Weights of a small sound classifier.
Data: 52083 training examples, 50.1 epochs.
Rows from block 6 of a small sound classifier, named by matrix and row number. Each number is 128 + 24 x the weight over its row's rms, rounded and kept within 0 to 255. All counts start at 0.
After each channel's rows are labels from the 100 clips, of 14848, where the channel reaches its highest value: "strongest on" is what is common among them. Only what is clearly more common there than usual is listed. The data: chords played on synthesised instruments. In brackets: how many of the 100, against the usual share in percent.
# conv: width-3 conv (model.blocks.6.conv.weight, 320x320x3, each kernel summed), inputs 0-63

conv.256 [137  87 130 153 126 175  99 147 136 133 128 145 114 139 151 110 144 147 136 116 147 108 157  86 141 119 140 139 141 137 136 125 129 117 123 175 132 137 147 154 110 128 123 126 144 167 142 121 149 147 116  99 128 154  83  94 117  94 173 110 114 153 125  99]
strongest on: the note E (75 vs 30.4); the note C# (69 vs 30.2); the note G# (59 vs 29.4); plucked string-like (29 vs 8.4)

conv.234 [140 112 136 115 134 106 131 140 117 104 141 159 112 159 160 158 134 133 164 153 139 124  74 139 142  98 114 153 139 151 129 142 144  95 113 121 118 136 136 100  98 100 146 146  98 165  93 107 140 117 131  93 119 128 126 140 130 154 139 110 127 123 110 130]
strongest on: arpeggio (82 vs 49.6); the note G# (67 vs 29.4); the note D# (67 vs 29.9); root: G# (38 vs 7.9)

conv.158 [141 134 148 140 135  84 111 159  61 137 154 118  80 150 143 119 141 155 128 104 135 142 106 116 135 178  94 139 134 168 134 123 173  91 164 118 156 146 118 143 159 144 138 108 152 144 105 132 144  92 102 162 123 135 119 134 148  79 123 144 177 111  98 147]
strongest on: the note G (89 vs 30); the note D (82 vs 29.5); arpeggio (79 vs 49.6); root: E (33 vs 8.2)

conv.202 [105 103 136 123 143 128  94 102 137 152 162 132 142 129 116 147 117  98  93  98 100 135 113 117 139 128 130 127 127 187 122 140 114 137  83  90 138 129 123  96 111 139 137 126 130 172 154 105 123 136 100 129 134 104 141 116 117  64  94 128 150 132 130 154]
strongest on: block (91 vs 24.9); the note A (69 vs 30.4); the note D# (68 vs 29.9); root: D# (38 vs 8.7)

conv.123 [157 144  80 131 129 138  90 131 136 130 141 152 130 113 111 135 129  88 109  89 158 131 123 205 124 107 130 115 117 133 133 149 159 134  75 100  80 131 142 125 121 143 166 113 101 125 134 104 126 131 198 131 107 115 166  76 130 179 114 143 113 139 162 164]
strongest on: the note F (100 vs 28.8); arpeggio (78 vs 49.6); root: A# (35 vs 8)

conv.21 [ 97 123 175 126 142 122 134 146 104 117 127 137 153 158 151  96 157 139 142 113 136 135 167 111 169 164 141 131 185 108 117 129 157 108 159  82 153 104 181 179  92 109 116 165  87 139 187 124 142  80 143 120 142 113 121 104 127  96 147 124 165 142 129  95]
strongest on: the note E (78 vs 30.4); the note C (73 vs 29.6); marimba-like (33 vs 8.3)

conv.176 [ 98 108 121 128 131 135 103 157 166 119 119 153 148 103 145 104 146 150  99 126 117 116 124 154 155 136 127 139 125 137 150 139 132 177 143 108 124 139 116 156 168 140 118 125 134 102 100 128 106  91 107 119 127 102 172 125 139 181  92 117 133 134  99 106]
strongest on: the note A (99 vs 30.4); the note C (98 vs 29.6); root: F# (36 vs 8.5); root: F (33 vs 8.3)

conv.80 [ 95 125 132 125 157 167 113 139 153 147 143 122 133 114 134 164 143  78 138 152 136 117 144 168 137 119 168 135 184 143 141 167 116 132 121 149 136 112 143 113 124 145  99 104 117 156 192 111 151 149 118 110 117 150 155  92  85 165  87 133 166 184 135 131]
strongest on: the note E (83 vs 30.4); arpeggio (82 vs 49.6); playing: arpeggio up (51 vs 25.1); plucked string-like (34 vs 8.4)

conv.142 [100 148 120  84 110 127 155 131 136 129 107 175 128 146 118 108 102 101 140 138 120 134 128 124 143 125 130 167  68 151 131 163 141 137 140 128 109 131 149 150 107 135 111 100  67 147 155 113 133 100 132 116 124 114 152 148 169 134 128  62 101 165 124 110]
strongest on: the note A (81 vs 30.4); the note C (68 vs 29.6); the note F# (63 vs 30.9); plucked string-like (32 vs 8.4)

conv.24 [126 108 113 136 136 155 120 138 118 160 157 116 128 149 127 141  78 115  90 122 143 129 135 106 116 142 141 141 109 105 101 134 106 167 156 156 103 115 119 143 125 165 123 129 140 139 136 137 171 143 125 131 125 130 140 121  96 133 104 135 138 173 116 105]
strongest on: the note C# (91 vs 30.2); arpeggio (89 vs 49.6); text has "noise" (37 vs 15.4); root: C# (28 vs 8.6)

conv.242 [128 126 107 114  56 152 142 127 137 111 131 152 130 179 109 103 119 156 143 100 125 148 121 112 184 207 125 151 155 137 118 145 128  98 122 143 127 110 150  96 123 126 164 122  92 150 156 146 141 105 152 142 129 141 121 155 138 125 152 102 145 147 146 137]
strongest on: the note B (100 vs 29.9); arpeggio (84 vs 49.6); root: G (29 vs 8.5); root: B (25 vs 8.6)

conv.306 [105 138 117 120 146 131 159 178 131 106 160 119 146  98 152 127 116 118 127  91 116 141 128 111 122 121  90 115 125 136 105 125  93  95 170 146 129 173 121 136 114 103 156 142 136  87  73 190 157  89 124 174 147 139 124 101 154 111  99 128 108 121 109  83]
strongest on: strummed (87 vs 25.5); plucked string-like (40 vs 8.4)

conv.298 [128 137 124 121 125 139 102 148 164  94 166 141 110 112 140 117 149 116  91 100 154 128 124 144 115 108 131 114 117 133 127 127 100 102 102 125 151 135 107 131 102 110 150 141 152  81  96 134  95 103 129 112 131 115 106 136 194 136 142  93 139 114 149 117]
strongest on: the note D# (85 vs 29.9); arpeggio (84 vs 49.6); playing: arpeggio up (61 vs 25.1)

conv.148 [113 117 129 111  78 136 151 128 127 119 103 127 110  91  75 127 161 121 150 172 132 177 121 147 113  99 152 111 174 135 148 120  96 134 119 117 142  99 144 163 108 132 141 162 163 186 133 127 107 109 109 142 157  92 181 162 116 161 125 126  95  99 110 108]
strongest on: the note E (90 vs 30.4); arpeggio (85 vs 49.6); root: E (32 vs 8.2)

conv.53 [119 131 119 125 165 150 150 111 149 124 143 133 148 122 121 161 122 150 109 108 125 147 167 140 145  77 152 172 115 107 146 135 128 137 103 145 107 155  95 134 128 129 116 136 152 152  83 172 163 142 137 133 142 155  95 105 113  88 128 132 140 156 147 123]
strongest on: arpeggio (85 vs 49.6); playing: arpeggio up (73 vs 25.1); plucked string-like (35 vs 8.4)

conv.28 [ 75 143 139 138 124 146 150 139 125  97 132 133 143 140 137 126 123 151 130 110 111 110 153 137 184 161 144 139 114 126 178 145 128 122 105  98 130 170  97 124 168 168 147 142  96 118 137 128 121  90  68 132 128 133 139 139 134  87 110 120 148 118 119 113]
strongest on: the note C (100 vs 29.6); arpeggio (82 vs 49.6); clarinet-like (28 vs 8.3); root: F (28 vs 8.3)

conv.246 [103 135 148  95 103 143 109 141 109 127 130 154 143 108 130 158 118  88 121  94 115 124 138 108 132 144 150 159 124 113 115 122 133 121 123 162 171 135 114 126 150 114 118 170 148  86 111  85 141 109 123 114 166 173 173  96  93 117 105  91 171 122 149 156]
strongest on: the note A (72 vs 30.4); the note E (61 vs 30.4); root: A (36 vs 8.6)

conv.37 [124 112 129 121 152  80 136 167 108 129 117 147 114 134 133 129 101 111 188 144 156 151 118 151 149 114 134 130 146 126 146 147 142 109 160 132 146 141 130 108 121 141 126 120  90 156 127 122 140 115 114  80  97 132 106  88 128 124 106 128 160 116 136 125]
strongest on: the note G# (91 vs 29.4); arpeggio (91 vs 49.6); the note F (82 vs 28.8); root: F (39 vs 8.3)

conv.257 [121 151 176 122 113 125 102 161 132 109  80 113 123 100 136 146 114 126 107 132 126 145 129 126 137 130 107 115 101 103 179 150 110 159 117 113 116 135 128 174 125 171  68 124 132 154 107 136 105 132 121 108 124 113 126 127 113 148 147 107 115  85 138 159]
strongest on: strummed (78 vs 25.5)

conv.173 [123 151 134  94  98 130 115 127 162 103 145 147 107 107 117 127 119 152 130 129 128 136 127 128  96  84 160 155  73  82 145 118 121 106 110 110  82 129 130 160 158 168 136 127  95 124 126 106 123 141 125  86 127  89 105 135 131 149 130  85 146 163  99  79]
strongest on: the note A (88 vs 30.4); arpeggio (75 vs 49.6); playing: arpeggio up (56 vs 25.1); root: D (38 vs 8.3)

conv.146 [137 127 156 118 138  96 150 156  91 133 140 153 112 126 114 103 137 142 138 152 152 136 115 131 134 140 153 131 114  93 165  95 166 138 124 124 122 159 148 150  65 129 138 147 105 135 140 132 129 109  95 126 163 122  89 119 138 109 158 112  95 123 112 164]
strongest on: the note A (87 vs 30.4); the note D# (75 vs 29.9); the note C (68 vs 29.6); root: A (45 vs 8.6)

conv.219 [152 143 186  70 119 111 135  90  94 137 112 141 108  98 111 146 136 161 104 160 157  89  88  82 140 132 145 128 117  94 129 102 109 128 189 164 123 129 123 111 104 141 151 142 109 123 154 117 124 160 136 100 120 155 104 157 150 128 142 106 108 127 136  98]
strongest on: arpeggio (92 vs 49.6); root: A (36 vs 8.6); plucked string-like (29 vs 8.4)

conv.291 [127 150 137 129 119 119  99  88 101  95  96 102 133 115 126 120 126 103 102 132 146 132 129 126  83  93 106 103  89 114  96 142 141 157 142 135 113 119 124 137 137  51 121 122 123  79 103 129  91 134 101 135 111 145 109 151 150 126 108 117 123 145 102 140]
strongest on: arpeggio (100 vs 49.6); playing: arpeggio up (78 vs 25.1); the note C# (76 vs 30.2); plucked string-like (34 vs 8.4)

conv.107 [127 124 107  88 148  89 128 150 118 165 152 125 141 159 131 165 133 130 121 116 141 133 126 148 161 150 128 130 152 163 146 122  66  87 132 133 133 112 191  78 135 110 124 122 146 133 132 128 132 134 141 117  98 162 108 120 120 139 131 109 179 128 121 119]
strongest on: arpeggio (96 vs 49.6); playing: arpeggio up (71 vs 25.1); the note G# (69 vs 29.4); the note E (66 vs 30.4)

conv.292 [136 145 149 139 126 141 148 142 123 125 153 159 163 148 148 110 125 102 127 144 141 164 152 110 160  99 133 132 133 142 120 175 146 129 129 132 142 140 141  97 115  83 135  90 130 164 137 169  98  95 180 150 122 121 150 148 109  81 148 138 154 123 121 117]
strongest on: arpeggio (76 vs 49.6); playing: arpeggio up (67 vs 25.1); plucked string-like (27 vs 8.4)

conv.84 [125 152 144 147  71 151 133 131 121  95 129 138 128 116 106 104 112  78 110 130 114 145 106 102 157 202 141 156 146 166 143 152 124  47 123 151 146 133 117  81 100 138 147 108 159 140 127 150 140 131 139 150 163 155 124 160 110 107  75 125 115 127 139 122]
strongest on: the note B (100 vs 29.9); root: B (69 vs 8.6); the note F# (63 vs 30.9); playing: arpeggio up (59 vs 25.1)

conv.73 [110 146 138 152 153 150 143 136 112 111 161 162 127 104 128 134 125 142 148 149 139 149 157 138 122 104 130 157 129 101 142 137 126 134 139  72 147 111 165  77 170 200 111 160 134 148 142 121  93 126 145 132  81  76 119 149  99 145 152 129 164 134  91 113]
strongest on: the note C# (91 vs 30.2); arpeggio (82 vs 49.6); root: C# (30 vs 8.6)

conv.212 [182  66 136 135 132  92 129  93 121 167 139 148 152 113 142 108 150 110 121 136 117 114 125 114 159 158 169 142 129  96 155 122 141 141 120 148 150 183 114 130 124 114 122 148 128 147 117  87 130 134 122 137 153 141 115 135 148 133 122 100 117 118  99 151]
strongest on: arpeggio (92 vs 49.6); the note A (86 vs 30.4); the note F# (61 vs 30.9); playing: arpeggio down (54 vs 24.5)

conv.316 [162  79 170 146 169  87 162 106  76 119 116 122 116 179 123 116 159 119 140 176 162 144  94 125 134 102 159 106 212 104 152 110 105 152 129 131 174 112  83 159 125 141 126 115 163 111 154 151 129 100 139 131 121 148  95 128  88  99 140 156 158 137  98 137]
strongest on: the note E (100 vs 30.4); arpeggio (91 vs 49.6); the note G (65 vs 30); root: E (33 vs 8.2)

conv.209 [103 132 100 145 148 144 118 145 125 120 112 117 112 118 106  95  79  81 140 104 139 138 159 113 149 135 101 149 105 136 148 147 131 108  90 104 116 145 128 124 141 138 145 127 142 172 148 101 155 117 118 119 154 129 107 137 133 115 114 156  84 127 128 100]
strongest on: the note C (96 vs 29.6); the note D (94 vs 29.5); the note F (71 vs 28.8); root: D (54 vs 8.3)

conv.237 [146 153 104 167  99  81 110 147 128 116 106 129 120 146 116 138  78 118 135 134 108 130  87 151  98 137 130 150  98 138 154 128 150  96 162 142 118 129 118 160 110 129 150 139 125 129 179 123 123 142 101  95  95 159 109  75 137 146 115 134  98 114 119 141]
strongest on: the note F (95 vs 28.8); the note D (82 vs 29.5); the note A# (76 vs 29.8); root: A# (70 vs 8)

conv.59 [121 111 131 129 138 126 116  95 119 160 174 108 103 171 109 137 146 109 136 123 129 148  91 128 136 156 128 146 139 132 128 127 134 120 110 166 150 142  64  81 151 103 130 134 146 124 104 108 154 117 103 162 104 157 124 152 169  98  79 138 182 135 121 134]
strongest on: the note D (100 vs 29.5); the note C (73 vs 29.6); playing: arpeggio up (59 vs 25.1); quality: dominant 9th (34 vs 8.4)

conv.34 [127 152 105 147 151 145 153 131 139 106 141  80 155 174 154 125 154 147 102 133 128 117 161 138 145 139 131  95  89 131 112 131 142 137 136 116 102 138 163 126  81 139 163  79 124 113 180 170 114 133 159 136 108 102  98 122 181 146 145 151 121 133 155 137]
strongest on: the note D (95 vs 29.5); arpeggio (85 vs 49.6); root: D (33 vs 8.3); root: G (26 vs 8.5)

conv.289 [ 85 134 111 120 129 128 143 161 117 127 142 153 108 131 128 102 121 147 140  91 132 107 114 139 148 137 117 189 130 107 171 147 161 138 128 135 108 135 164  97 120 127 131 132  91 150 144 152 148 119  93  33 119 138 105 132 130 124 140 114  89 133 124 125]
strongest on: the note A (100 vs 30.4); arpeggio (84 vs 49.6); the note B (66 vs 29.9); playing: arpeggio down (50 vs 24.5)

conv.94 [116 147 119 143 179 120 160 112  94 137 126 155 143 113 133 112 163 125  96 119  85 128 111 138 144 147 158 136 113 124 148  92 127 156 161 134 138 128 126 140 121 125 143 142 152 170 105 118 162 144 125 118 158 142 125 119 119 145 122 135 121 119 139 164]
strongest on: the note G (100 vs 30); arpeggio (88 vs 49.6); root: G (40 vs 8.5); marimba-like (35 vs 8.3)

conv.112 [132 127  75 136 126  84 111 149 202 128 133 137 113 129 110 118 113  79 127 134 118  97 126  86 149 119 165 118 100 118 126 158 148 128 139 143 131 121 163 110 122 147 143 139 140 148 185 117 122 133  94 123 157 134 130  75 140 136  65 125 120 126 132 138]
strongest on: the note F# (100 vs 30.9); arpeggio (86 vs 49.6); the note A (61 vs 30.4); root: F# (31 vs 8.5)

conv.160 [139 132 145 160 121  78 116 133 160 142 124 118 123  78 142  98 142 113 162 131 161  83 119 109 145 144 100 116  80 156 148  96 181 103 155 135 122 152 155 111 152 142 154 119  69 166 133 118 140  85 121 129 129 142 135  94 168 118 137 139 111 126 138 107]
strongest on: the note D# (94 vs 29.9); playing: arpeggio up (54 vs 25.1); root: G# (44 vs 7.9)

conv.260 [142 138 111 150 161 156 136 130 123 105 148 113  83 130  56 131 105 111  85 129 139 148 115 144 160 132 129 129 104  94 154 135 108 132  93 101  87 193 112 111 102 109 108 139 144 136 171 146 132 111 130  81 150 121  96 128 145 145 192 144 117 114 146 129]
strongest on: the note D (94 vs 29.5); the note F (67 vs 28.8); root: D (31 vs 8.3); root: G (30 vs 8.5)

conv.244 [176 100 164  84 114 156 156 123  44 123 125 144 126 142 146 156 133 170 138 128 161 115 158 104 145 138 104 138 164 110 135  96 110 105 114 117 142 134 149 161 121 140 126 128 161 129 131 144 163 127 138 110 156 142 106 160 139 101 169  74 142 129 125 139]
strongest on: arpeggio (82 vs 49.6); the note G# (62 vs 29.4); root: G# (27 vs 7.9)

conv.7 [164 156  92 138  92  87 111 144 159  79 117 110 100 137  81 119 106  98 130 133 157 135  94 174 148 161 104  84 136 149 145 119 128  89 140 103 133 127 101 143 124 139 145 148  89 123 173 151 120 115 177 154 114  90  70 117 145 141 114 117 117  92 110 137]
strongest on: the note D (93 vs 29.5); arpeggio (86 vs 49.6); the note F (68 vs 28.8); playing: arpeggio down (53 vs 24.5)

conv.295 [127 131 110 113 151 142 105 156 144 125 160 166 120 170 103 146 154  98 120  79 168 138 114 166 133 132 136 131 110 142 171 157 140 125 152 145  88 100 145 111 126 104 158  93 146 133 123 154 129 134 198 104 101 175 143 113 173 177 127  95 118 130 172 143]
strongest on: the note D# (82 vs 29.9); arpeggio (75 vs 49.6); the note F (58 vs 28.8); root: F (30 vs 8.3)

conv.105 [154 116 154 123 148 150 141 112 142  92  98 123 173 152  51 106 116 152 118  89 145 117 122 133 126  96 108  92 111 100  96 118 105 133 119 111 121 121  89 100 122 106 147 115 152 114  96 159 125 147 126 133 103 128 152 124 137 108 162 147 109 107 134 119]
strongest on: the note E (85 vs 30.4); the note D (65 vs 29.5); root: A (47 vs 8.6); sus4 (33 vs 8.4)

conv.201 [119 132 135 124 142 117 156 167 100 123 125 125 128 117 138 136 107 162 147 131 129 129 109 154  80 162 110 133 147  98  74 150 136 145 116 136 117 153 147 118 136 110 111  95 171 120 147 124 161 145 109 139 158 143 174 126  84 131 131 129 123 114 147 134]
strongest on: block (50 vs 24.9); text has "noise" (35 vs 15.4)

conv.288 [118 161 132 174 174  83 127 109 127 133 138  91 107 138 131  87 108 163 135  78 133 154 113  92 165 158 154 133 126 130 132 131 161 135 140 137 156 127 154 107 150 157 136 100 165 108 138 158 143 130 121 114 152 136 133 135 140  98 156 160 102 127 135 122]
strongest on: the note A# (78 vs 29.8); root: C (43 vs 7.7)

conv.54 [133 134  52 104 127 105 155 103 162 137 123 152 123 105 114  88 114 106 124 114 133 158 142 162 144 158 125  90 116 145 115 152  98 118 149 120 104 168 136 122  90 117 176 105 128  93 169 153 143  85 151 128 128 121 121 131 160 149 100  89 128 123 108 101]
strongest on: the note C (79 vs 29.6); the note G# (65 vs 29.4); the note F (64 vs 28.8); the note D# (61 vs 29.9)

conv.164 [132 111 112 137 137 130  94 131 136  47 133 138 138 123 166 135 130 125  86 116 131 128 127 123 192 163  93  88 119  98 170 111 132 152 174 143 112 161 107 120 150 160 164 108 117 124 167 107 126 130 118 117 102 126 130 141 162 175  84 120  98 152  90 120]
strongest on: strummed (67 vs 25.5); plucked string-like (25 vs 8.4)

conv.125 [ 88 112 103 173 151 146  97 124 105 113 151 103 125 163 123 162 143 125 107  92 161 116 119 154 146 146 129 132  96 163 131 131 174 121 123 107  97 169 168 115 123 146 130 128 127 141 137 148 177 132 138 131 157 132 135 113 172 122 135 164 140 159 165 139]
strongest on: the note D# (100 vs 29.9); the note C (74 vs 29.6); playing: arpeggio up (60 vs 25.1); marimba-like (38 vs 8.3)

conv.103 [113 134 163 131 111 116 117 102 136 106 156 127 171 133  69 102 136 121 146 116 164 174 130 103 146 170 152 142 111 130 160  86 141 136 137 154 161 125  84 116 189 133 172 131 132 152 121 103 139 120 100 164 157 168 149 100 149  72 115 133 144 107 129 127]
strongest on: playing: arpeggio up (67 vs 25.1); power chord (38 vs 8.2)

conv.276 [161 159 151 113 144  73 130 122 132  93 162 129  98 149  82 128 120 110 108 116 119 145  88 155  89 140 139 121 179 142 138 132 126 144 122  67 101 178  98 125  98 113 164 121 108 165 141 126 122  93 142 142 100  57  96 151 157 128 110 146 180  89 104 168]
strongest on: the note D (100 vs 29.5); arpeggio (90 vs 49.6); root: D (41 vs 8.3)

conv.294 [133 128 153 123 109 107 127 210 164 107 121 136 118 140 107 121 117  88 103 119 127 120  83 102 144 182 137 126 121 151 165 116 136 140 135 149 158 135 141 109 122 138 171 130  76 137 141 134 117 110 126 168 151 144  99 127 159  84  95 125 176  97 131 139]
strongest on: the note B (94 vs 29.9); the note D# (65 vs 29.9); the note G (60 vs 30); minor-major 7th (33 vs 8.4)

conv.25 [ 72 140 167 152 168 129 155 142  88 104 126  94  92 127 114  75 114 103 121 100 153 132 124  91 146 149 168 132 146  94 161 100 149 144 114 105 116 117 163  80  98 117 120 106 136 109 112 133 118 173 112 105 122  97 123 151 136  83 139 148 121 136 163 123]
strongest on: the note C (92 vs 29.6); the note G# (71 vs 29.4); the note D# (61 vs 29.9); root: G# (55 vs 7.9)

conv.127 [120 131 136 138 168 175 144 112  88  82 123 135 155 109 130 152 148 144 125 171 127  72 125 177 103 122 132 122 147  74 140 112  79 143 115 135 125 120 121 140 103 142 146 149 138 145 140 106 140 162  99  99 102 123 158 124 152 186 112 129 118 136  90 135]
strongest on: playing: arpeggio up (56 vs 25.1); root: D# (32 vs 8.7)

conv.150 [ 93 153  90 130 148 132 108  97 134  70 131  83 120 130 154 148 142 168 120 123 130 146 158 157 114 127 105  90 143 164  97 106 129 122 159 130 136 101 145 147 118 127 118 124 139 103 155 140 148  99 131 122 115 128 100 151 137 121 124 152 119 112 194 126]
strongest on: the note F (98 vs 28.8); the note C# (79 vs 30.2); arpeggio (77 vs 49.6); root: A# (41 vs 8)

conv.62 [116 128  85 148 171 146 152 123 177 119 131  76 135 149 121 148 113  72  73  95 115  95 117 143 103  94 134 101  99 153 109 110 115 127  87 123 110 131 169 125 148 130 181  96 127 109 114 127  93 183 184 131 132 134 163 154 147 146  88 153 110 142 191 116]
strongest on: the note F# (95 vs 30.9); arpeggio (81 vs 49.6); the note A# (71 vs 29.8); the note C# (61 vs 30.2)

conv.270 [110 142 131 117 127 141 124 145 128 138 120 133 147 100 146 162 133 146 155 101 137 118 143 135  40 166 139 116 170  86 103 152 107 135 138 100 131 132 108 131 107 121 129 173 144 173 135 123 154 138 151 146 141 108 176 107 150 143 145 119 136 142 192 168]
strongest on: the note C# (68 vs 30.2); the note F (66 vs 28.8); the note G# (62 vs 29.4); root: C# (41 vs 8.6)

conv.293 [140 110 131 142 124 163 153 114 149 128 155 155 147 105 145 164 131  87 121 153  91 149 127 125 133  94 167  87 158 156 144 134 160 147 140 107 119 142 129 188 135 141 107 139 104 124 117 134 142 124 147 163 121 133 171 174 133 127 137 135 132 130 136 126]
strongest on: the note D# (99 vs 29.9); arpeggio (78 vs 49.6); the note F# (68 vs 30.9); the note A# (63 vs 29.8)

conv.57 [142  76 136 138 154 140 154 150 115 149 177 137 142 136 150 131 155  82 136 102 112 138 129 152 161 149 135 129 255 155 129 158 115 111 157 115 143 126 138 138 120 107 118 134 142  94  99 141 106 131 142 110 142 127 135 124 129 101 114 137 172 147 137 116]
strongest on: the note E (100 vs 30.4); arpeggio (89 vs 49.6); playing: arpeggio up (70 vs 25.1); plucked string-like (34 vs 8.4)

conv.79 [125 156 122 122  96 126 131 132 101  91  93 120 128 186 108 127 160 137 153 186 137 164 128 147 149 122 138 110 160 127 112 136 151 100 117 119 132  87 128 121 107 115 113 109 117 123 134 112 107  85 114 141 134 113 150 112 136 132 130 139 111  95 126 123]
strongest on: the note D# (68 vs 29.9); the note A# (65 vs 29.8); root: D# (39 vs 8.7)

conv.258 [ 97  87 144 110 123 112 144 139  92 113 129 115 125 168  71 130 156 112 123 144 130 116 133 121 106 126 143 103 209 109 109  88 123 115 132 105  98 100  92 123 123 119 136 119 118 112 128  90 149 131 117 141 183 116 110 138 120 120 103 108 121 154 126  84]
strongest on: the note E (93 vs 30.4); the note G (87 vs 30); the note C (66 vs 29.6); root: C (51 vs 7.7)

conv.64 [134 111 153 170 124 131 103 122 124 109 130  93 135 135  97 128 151 108 219 130 163 129 104 113  97 103 103 136 119 145 152 109 139 120 161 137  96 135 134 128 123 125 129 176 147 147 101 148 158 111 145  57 104 112 139  99  83 116 132 178 132 125  91 140]
strongest on: the note G# (100 vs 29.4); arpeggio (95 vs 49.6); root: G# (35 vs 7.9); marimba-like (31 vs 8.3)

conv.267 [155 142 138 108 124 151 127 172 153 163 117 139 103 122  97 151  92 102 131 166 120 104 155 123 117 129 103 112 160  86 110 146 129 154 158 117 133 101 135 147 111 133 143 124 113 108 140 130 122 128 173 140 106  95 146 117 145 100 110 123 128 125 138 121]
strongest on: arpeggio (90 vs 49.6); the note F# (71 vs 30.9); playing: arpeggio up (51 vs 25.1); root: F# (42 vs 8.5)

conv.8 [121 133 122 135 143 125 106 119  96  95 128 135 145 128 107 122 104 105  63 106 143 158 130 103 123 120 146  97  88 104  93 135 113 143 106 124 132 111 103  87 118  60  97 152 138  93  81 112 102 136 120 125  91 129 138 123 103 110 118 150 126  93 117 146]
strongest on: the note C (99 vs 29.6); root: F (40 vs 8.3); root: C (39 vs 7.7); minor (31 vs 8.4)

conv.5 [169 125 148 138 142 136 146 112 130 125 113 137 142 146 133 137 151 141 102 117 132 139 134 119 128 120 167 118 135 176 145 136 160 125 159 178 116 105 133 134 110 105 115 172 118  96 103 165  90 155 136 142 105 140 128  96 168 150 146 150 126 146 132 116]
strongest on: block (69 vs 24.9); white noise (28 vs 7.7)

conv.194 [136 118  86 122  68 178  90 120 177 134 166 131 100 119 105 151 117 132 152 117 128 110 124 133 130 139 170 168 124  89 131 124 161 151 174 156 105 114  93 124 129 190 103 123 129 172 176 114 135 128 146 119 114 132 119 130  99 155 112 115 124 128  98 123]
strongest on: the note F (98 vs 28.8); root: F (31 vs 8.3); plucked string-like (29 vs 8.4)

conv.178 [109 132 122 123 144 130 102 142 140 107 187 138 109 107 119 122 141 143 186 103 157 142 116 100 179 151 201 153 118 120 157 130 119 152 121 112 116 153 118 111 109 140  99  67 132  82 109 147 132 162 124 108 102 112 110 158 156 150 120 112 107 111 150 146]
strongest on: strummed (63 vs 25.5); root: A (28 vs 8.6)

conv.217 [119 132 105 136 129 103 115 145 191 113 136 132  92 150 114 124 126 118 108 114 145 144  95 169 166 159  90 135 127 130 159 139 146  81 135 151  96 160 110 124 155 143 120 138 117 140 135 140 116 120 137 110 146 154  95 110 137 105 124 164 102 128 120  84]
strongest on: the note F (97 vs 28.8); root: F (44 vs 8.3)

conv.223 [144 129  92 156 124 142 141 132 119 116 133 130 106 139 122 183 155 164 128 121 115 119 115 134 121  92 126 176 123 187 105 113 127 133 161 122 100 140 136 105 165 126  88 153 143 144  81 125 148 107 104  93 149 166 133 132 137 134 177 146 135 135 174 130]
strongest on: the note A# (82 vs 29.8); text has "noise" (36 vs 15.4); root: D# (35 vs 8.7); root: A# (25 vs 8)

conv.235 [104 126 113 103 125 142 120 110 109 125 108 139 119 113 170 111 154  97 134 121 140 140 122 100 138 120 112 119 141 181 134 145 110 154 164 160 110 111 143 131 103 105 103 160 101 127  88  91 110 123 128  98 100 160 148 148 148 144 129 100 161 139 142 129]
strongest on: the note C (80 vs 29.6); arpeggio (75 vs 49.6); clipping (27 vs 8.1); text has "clipped" (27 vs 8)

conv.313 [124 112 147 116 176 136 161 118 132 126 123 112 130 101 161 126 155 142 123 139 145 118  97 115 132 153 130 195 138 114 146 148 128 163  86 130 135 157 126 123 116 121 119 122 138 172 114 109 113 116 124  84 126 130 121 123 134 104 147 118 124 121 131 118]
strongest on: the note A (100 vs 30.4); arpeggio (98 vs 49.6); playing: arpeggio down (62 vs 24.5); plucked string-like (33 vs 8.4)

conv.10 [114 104 140 146 113 139 104 133 107 171 155 147 145 137 148 120 170 125 124 110 122 151 137 145 117 170 188 141 255 105 130 163 103 137 149 111 162 144 167 129  57 121 117 165 122 129 125 129 133 123 129 145 151 125 124  92 117  95 127 129 176 152 118 153]
strongest on: the note E (100 vs 30.4); arpeggio (96 vs 49.6); playing: arpeggio up (63 vs 25.1); marimba-like (37 vs 8.3)

conv.317 [ 76 124 158 147 144 103 154 118  87 132 162 128 144  82 178 120 110 122 133 146 170 157 140 150 148 128 129 101 146 157 127 121 162 122 126 106 172 134 163  83 122 146 125 149 163 134 154 121 138 133 130 132 161 107 126 159 143 125 150 126 155 173 119  93]
strongest on: the note C (89 vs 29.6); arpeggio (83 vs 49.6); the note E (72 vs 30.4); playing: arpeggio down (58 vs 24.5)

conv.268 [144 146  90 125  89 113 125  96  48 107 118 131 139 128 136 126 122 148 135 127 133 121 121 152 148 105 107 124 138 141  68 117 103 101 141 150  98  71 115  93 160  80 138 140  94 112  75 139 135 132 122 128 127 148 139  79 122 157 134 143 123 156 112 115]
strongest on: playing: arpeggio up (73 vs 25.1); root: C (25 vs 7.7)

conv.133 [101 114 125 119 117 114 180 127  56 119 140 134 117 163 109 118 143 159 133 105 148 141 156 109 155 182 113  96 149 140 127 135 162  69 114 108 156 179 151 109 118 151 112 117 125 136 123 140 114 109 144 143 151  98 108 177 148  98 159 113 139 139 104 144]
strongest on: the note C (85 vs 29.6); the note G (68 vs 30); root: C (40 vs 7.7)

conv.302 [167 117 133 100  96 112 119 148 168 149  79 159 111 121 164 125 131 117 172 126 121  85 105  95 210 116 109 159 155 112 134 120 152  90 110 105 126  95 105 158 108 121 104 144 123 106 120  87 140  99 113 106 121 126 116 151 122  90 141  80 106 148  97 124]
strongest on: the note B (100 vs 29.9); arpeggio (95 vs 49.6); playing: arpeggio down (58 vs 24.5); root: B (38 vs 8.6)

conv.97 [130 117 110 128 137 140 147 100 190 167 133 146 124 121 121 147 105 107 127 146  86 116 179  91 124 101 113 125 125 124 114  99 130 114 109 135 107 107 149 113 144 114 155 113 113 148 143 127  84 124  99 150 105 134 163 155 133 127 125 131 149  89 125 141]
strongest on: the note F# (100 vs 30.9); arpeggio (93 vs 49.6); the note C# (73 vs 30.2); root: F# (59 vs 8.5)

conv.78 [128 125 126 113 149 143 148 125 141 103 158 129 141 118 115  81 133 143 114  89 129 140 152 121 181  94 166 133 139 135 164 154 135 144 148 134 122 138 105 154 155 124 172 114 135 130 121 153  87 145 125 103 122 132 134 142 178 149 118 141  93 159  68 147]
strongest on: strummed (96 vs 25.5)

conv.129 [121  91 137 158 112 139 129  97 145 160 103  62 133 158 133 119 146 130 141 116 146 129 171 154 112 130 160 139 123 107 122 100 103 130 135 150 126 130 140  99 131 135 153 100 122 122  95 147 141 131  65 148 139 147 118 143 138 118 114 146 169 130 127 154]
strongest on: the note D# (100 vs 29.9); arpeggio (76 vs 49.6); the note A# (66 vs 29.8); root: D# (51 vs 8.7)

conv.43 [100 142 141 153 123 134 130 101 112  68 126  59  95 174 146 123 109 139 114 155 150 156 119 169 123 170 100 140 141 126 139 118 102 149  88 130 142 120 151 133  75 163 147 168 129 138 139 140 158 145 114 126 113 145  88 137 114 139 108 150 122 115 111 151]
strongest on: the note F (94 vs 28.8); arpeggio (82 vs 49.6); the note G# (65 vs 29.4); root: A# (37 vs 8)